config = dict(
    model='contrastive audio-text model',
    dataset='drum patterns on synthesised drum kits',
    train_examples=26041,
    gain_aug_db=10,
    noise_aug=0.002,
    n_mels=80,
    hop_length=160,
    input='log_mel',
    spec_augment=True,
    win_length=512,
    tokenizer='word',
    vocab_size=159,
    loss='softmax',
    embed_dim=384,
    encoder_arch='convnext',
    encoder_norm='layernorm',
    encoder_activation='swiglu',
    encoder_mlp_ratio=3,
    encoder_inner_norm=False,
    encoder_moe='top_k',
    encoder_num_experts=8,
    encoder_moe_every=2,
    encoder_expert_mlp_ratio=1,
    encoder_experts_per_token=2,
    encoder_shared_expert=True,
    encoder_subsampling=4,
    encoder_layers=16,
    encoder_width=256,
    encoder_kernel_size=5,
    text_encoder_causal=True,
    text_encoder_width=128,
    text_encoder_layers=8,
    text_encoder_norm='layernorm',
    text_encoder_norm_position='pre',
    text_encoder_activation='silu',
    text_encoder_mlp_ratio=4,
    text_encoder_head_dim=16,
    text_encoder_fused_qkv=False,
    text_encoder_bias='all',
    text_encoder_qk_norm=True,
    text_encoder_parallel_block=False,
    text_encoder_inner_norm=False,
    text_encoder_positions='sincos',
    residual_init='none',
    optimizer='soap',
    beta2=0.95,
    lr=0.0019,
    beta1=0.9,
    shampoo_beta=0.95,
    eps=1e-08,
    precondition_frequency=32,
    max_precond_dim=512,
    one_sided=False,
    adamw_lr_other_params=0.0022,
    steps=7600,
    batch_size=256,
    epochs=74.7,
    lr_schedule='cosine_restarts',
    final_lr_fraction=0,
    warmup_steps=150,
    weight_decay=0.1,
    adamw_weight_decay_other_params=0,
)
Rows from block 11 of the audio encoder of a small contrastive audio-text model, named by matrix and row number. Rows with one number within an expert belong to one neuron, the router's apart. Each number is 128 + 24 x the weight over its row's rms, rounded and kept within 0 to 255. All counts start at 0. Numbers have three digits each.
Before each expert's rows are labels from the 100 clips, of 14848, where the router gives the expert most weight on average: "strongest on" is what is common among them. Only what is clearly more common there than usual is listed. The data: drum patterns on synthesised drum kits. In brackets: how many of the 100, against the usual share in percent.
# router: router (encoder.blocks.11.mlp.router.weight, 8x256, trained with AdamW), inputs 0-127
# gate: expert gate (encoder.blocks.11.mlp.gate, 8x256x256), inputs 0-127
# up: expert up (encoder.blocks.11.mlp.up, 8x256x256), inputs 0-127
# down: expert down (encoder.blocks.11.mlp.down, 8x256x256, transposed), outputs 0-127

# expert 1
strongest on: march (100 vs 8.2); snare (78 vs 50.2); thin (high-pass) (39 vs 12.4); tempo: 140 to 150 bpm (28 vs 10.1)
router.1:123112167113137153101104087139139095145152190107178126117137167142138119111125129127129131157120111120068144159120134144118133128124182099120122161145098129135119142112156175131079108093106182147122077124131082085121133175125149147111113111158170150108095127121158118166120104123161111131113100122122103148130129096144118134098134151126096132160127136121103091124072156096157155137143
gate.0:079156111107116122183088173108141126155098104135124145143114121148092162121135179136146146097126118138140165126106134125151125134116140109102106088164133128155096109178082127135089136124161144112096120126136102113138114104113108113116141124142086152157152159140118145118167099167143118116131152148096127134155118134119148138102161107077095124084141132147157105141092139139119160119104
up.0:119125105148139117100139146099125129133110170129151160099117113136127109167112123092122148173149157143167150127105120143132152131142136141074065137097144165111167105105132118170178106139141106147109165113129166150112092143125120123111125135134129116135128118102152121104162142093104108144145105130104114138076151162101147145111059150114101148107143120139176166143129088165137094099139
down.0:142172122125106116159110144151153098145125104118094128148096162105115176109111128127143103117095138134126124151128152080145142152178109152144116153101146130101108130115171125098165132146107143126108171164138120106136122140104147129096142089122138117133122095096138145125121087123091137169103105157155127181146095160115127117130125132114097072082124106129097101152097139190127124146131

# expert 2
strongest on: clap (80 vs 24.4); tempo: 160 to 170 bpm (40 vs 10.1); breakbeat (35 vs 8.5); waltz (30 vs 8.1)
router.2:118081157090133175158123126108122191129154104138131127111114124143165153151155144082119137154118135158130116134102184122120144115129105167137141136145113115127160130196162134114184112145145125146127142117107117151115131127144106103128115114147128125130125119075126131146128162147161171107123177124070161136101120164118111126158106138122163117142139139136104155151108113121128145141129
gate.0:156145093139087117122103139165154144106100176121145155152138108127136175123097128128111113098126127151187129113128128117119120123114091112134159137113097139092111117105098128120177043108121156146135133120143177111154135138132092132113122110127106081126122169150122156151103160155142156103124102141095149146143116114131121147143086143096158147139123126094137132077097121112134150152112
up.0:152097099166106130108122142157153171136118177118129135133161118132123174147100146154123100097141131168172130097110153151132125109140102118146123136115078149152105121097121138127156060134140111123101149109175124111121131141153112110098140119118101126091134137142101133133145134155127172128123098114107149136139138094168125169156129156100143180116094142088158146082085120051178119171097
down.0:160089113116134121165099137112075127138133138127117096122140171145154132104133149143144121155176150096105110162164121144092146082148134124109122138138129095127104115154144142102108173142150133151121144157105131100178145127121114131126139125118160132119138088100120153136135147098107124135146154145149181110124180175126139133119126140104119149122160135114114118140131098145112117130138

# expert 3
strongest on: one drop (92 vs 8.5); tempo: 150 to 160 bpm (29 vs 10); tempo: 140 to 150 bpm (26 vs 10.1)
router.3:164134151125156100152111133154149134081114132166127110132149119154078110148110115142074165075152079139190147181139084144156123092127137153162089108082135132118094110151084140140086157135117133143138161111164126153125169115120156142132127097112102093153108162113108117140128157117105095139133127101140112141110124111121104103106169126095118142145097125097122128144104134137127168088079
gate.0:083138142108168099070126110106143126151144133144130157152072169102124115131106077125137116151103154147130128128153077141127134173139133173122134149103126136161136162173102126122129106140140127084075131143115111122110098127145154110140121162137109118078100114128114130156144106159121134125097180127137137144146148127143116166108126101119097097102122125141149127170135117086163139115102
up.0:120163115111161153106117136124152162154164132147133126139133130131152130094113116115121124180139114131197119082121068169098119125148189150153120122110142123135092128138163132115139110136114111122177129158119122174146114150116095138124124110147139078095125106159143115086096150148144110105061160152115130151117108135144155091115128106083144121108138149116123107143151112106098093120100
down.0:136071145117115123117153157150137143169157131146151151145100135140128162158157124131125103125093106140074130118140129121148117130098137137084114132155094152115083116137139120147073134159100066144158083086134148124152137121114113091140128091147114130135122137167121127133122106177131125087120105122132174099141142074165085126164087111121086101098139122128088121147126142154132107151128

# expert 4
strongest on: snare (100 vs 50.2); march (42 vs 8.2); bossa nova (25 vs 8.3)
router.4:113116087109120139143119146145150153118123078092085156168090089108120108150125099136096090121135154126098137124107162058157116139145166102132101115121138112112160171113141110160098149140142146113105116145142106154158170110130141106117143140073102130128147138145181120122147110132133154132126107104150146080156097112112145100120142137163129138111139144070167146090143149141107098172116
gate.0:155161137106130161095138141128158109114137104129127101115126089128138106100090116110118098125106101109107123121174145109109115144143210175174111143117141140148128173126152132144112093109142130124100086161124127127107149113138119129117066127132109095112130154099145118125135143123150118079146132109165112152138135153128108133120079097148161164114140103108153155124162140176169120145106
up.0:080143097141138144118139105155131104101096125120108137145082150129123132132150150138150128129109167156164113137101081149145121171120083076111106133149121117123125127125123084095118173152139130124178127125129076127144086125145133129143127165137090141138114135106108111146122125141109140108144107126096154122153105104171151160127167114103110108154133106178088073153116145082120131164129
down.0:139123139092111136119148105120112108172166134141076109125128125134076120132134157136074164140120121095117154158132150129167128104149133170146151167141135176121143107124100160123088135151146147119124126153105090160182124144148106141134121105145140093117133110113136105130124047100144144106099112154139100140127113158101117125131093100164137120082129110132129139144113135189140130084125

# expert 7
strongest on: open hi-hat (67 vs 30); dembow (37 vs 8.6); bossa nova (34 vs 8.3)
router.7:121118079132075108112121128142108095109114168146119103105159111139146151125149143140123125135115092127133127076137142151103122105109090145114082127132093117156107168103122115165165147114127095150112145098072106157160139100127112147156128113116127117122143102159092111105146145098124091141090119137107142156119181136121154144160135108167109086116116127123115163142145125089136156146097
gate.0:107073160110141145128149107124151096151133162169114119149115136117059130111130145194137134112141136088115149084108121119142126092141135113080126126166109102133152088159098166160119112122137132096113108075172119148146129156130135141173159152145110124119157173088099139124106153120131119124122104102121119139068128128095145088062126172154137117125092125119149142128093173091119125133147
up.0:118096120104126131105109143157114139109150108147123100119167121078117093101088093105123124155122159107152100071126131130096071124124081155110093136118112120128111102117116123128104101123132160135135127156120167113148133121155127131141151115149150155131138111111108107094131130138115138088175129142134127126099094128113128093117128165155149135114073132125153163152191148159107136138149
down.0:094121137106123169120143160126122118170112147130116119142154109111097150155126131087131096089136127132116136164105144159142132139134139144138101120100105176130144129114125170135101146118106115140173132185126079124158125130119138148103131124129112124100134119143112184151128138145147112125169153127151162136113177118163142127106123144094099122165096093087115153163173148146090118140143

# expert 0
strongest on: rimshot (96 vs 24.9); bossa nova (67 vs 8.3); tempo: 140 to 150 bpm (33 vs 10.1)
router.0:104158116189151121109156152132163117131121106156157135127133148128111148115140122128158160132116096116130143079089100149091177130123132100095135101157151114133117107115094096112139109148090143116099132144123125121120077145143126136149119109113151136086155138105099126115104108132070145146121162120122118124153130156149171126135093116160107102111135113198144135120114098114117137131120
gate.0:099153160129116083113151137166145146144153152110149124127120132179136165142150185150152154083101128110143128091153161192146120115154130148089165128157141118131115135137129159111106115098121121142140114133154106079146127154118154132142120126155113159094111129173100106128126106091102136124134090136120157084141127114116161139160149128133073097158111101106118123096115115130130095137123
up.0:090153154141115095103130146187116146129160149123148146106109121139113166145168128147153160061082137134150124100132153152141112104138141134064144141117145106124125135154152148122096117119125118137140120122126093085133132142130133118141127152140076166088137147137122112136123136095094133121157124138090140118154118124124164152122151122149089112156122100122088103090105134099138132133122
down.0:148167124125145186155090114130167128153190172110094128093116114144115130142147152135153136141164137103113127132095158119140146088160172126130134148119131027151164116115127119089124115139173117138135159135074144092138137082131104156147143128143138121169126120095150129109150122155111109109158126097122134141097098152116094093111162119129116115132134159163136123127086110132156124144089

# expert 5
strongest on: one drop (52 vs 8.5); tempo: 70 to 80 bpm (49 vs 10.2); tempo: 80 to 90 bpm (36 vs 9.8)
router.5:151131087109099144141163128125089133129151113182124122107126176133092120114080146156115091088159123150098112145143134098107127112107092144092139130137113127105140144121138105109096166115140079125116164129137132132096114138132108117127128131159126141148133106134122199118170152131132098123137118147176111121092150099170120115123146141096135143067145122145120099161120123174133132125124
gate.0:126145104093116113131127126146142132117103105103118081165180135100084132085141136085147159153128133174147124152128139121151130127127114114159109154119116144117111103154140105102116105133101114124156146125107132147143108169174120067125161081127185102154073082127125120092132118105140125173099161133115110108145111137147116112083143174136148117116068110096122138134141114178125158156099
up.0:122151108119142084113173173143182123136097124123090112147176111122093120126170136074147154155137124159123127122104093115142148159106155130127129126137128147128121107126177121112147102132110143121147133131154157111117112190183110097148132119107110138131078095159121106072155119118154131149119117129115118102101163135132128126104170167160174126121082097117132111110135108153126111108131
down.0:141182144118120124129188088108106140094142131170107114143123126145165156145127124124138120103125080114122142180110112145125144100114142172130151100151110088104123140132110088114157109136113153116122138112116154091096135101137122156097126136113129106107142145133079149130171147119132129138130147081108121109127099165153138112154133140125100152139079111151167150150110102125129150143106

# expert 6
strongest on: clap (94 vs 24.4); waltz (48 vs 8.1); text has "four" (37 vs 16.8)
router.6:107113137150111103109161149096100069178110152106127141173105113170173128101123127109175152110104165126149127146155096133160125173112115141110138083130098169120138120153141138092117112130171114113148122156131174113121128088142117129114141159137168166154106098157176165122112090137112111126177134147130134117102114089138101155138138161122112158113122115143102082119134153140147089128174
gate.0:107084115125122143124141128115125096149118131062120141100136144139130111100149168110140134131131085134120166139105087120140134138148146147119128120116166098090173113160095140169127106169109153128151102141135091080097124111111083106176118169131135113153075124136139043139125101136139148123149119132183185124151129162086138129139125109117122131107147091127125115157142169107154116161094
up.0:162144168133123108115142118152121102143128138126078109113131118093153143101114167141152101148186132160129167109110124138114135146142118159097138133083143123085125087143097146144147167171150134121145134096118088097092134119130161138174162140079144156153096132119174120105146127053166131158167125149149152139146161138144111142120128118092144131139127137094101085164130155075151114140150
down.0:114119144131090151112139127107116146114141120111094142135128101114111175138095161109135103130177151106117124150143093131106078151135150145134160111107100170206169086092133169143130176105188110137135107115137132121184131149142112158145159146132136117126150121114137104149108139065125168123120135108116183154144115143101126122128122140144167101112155147119138123132111102176145149144148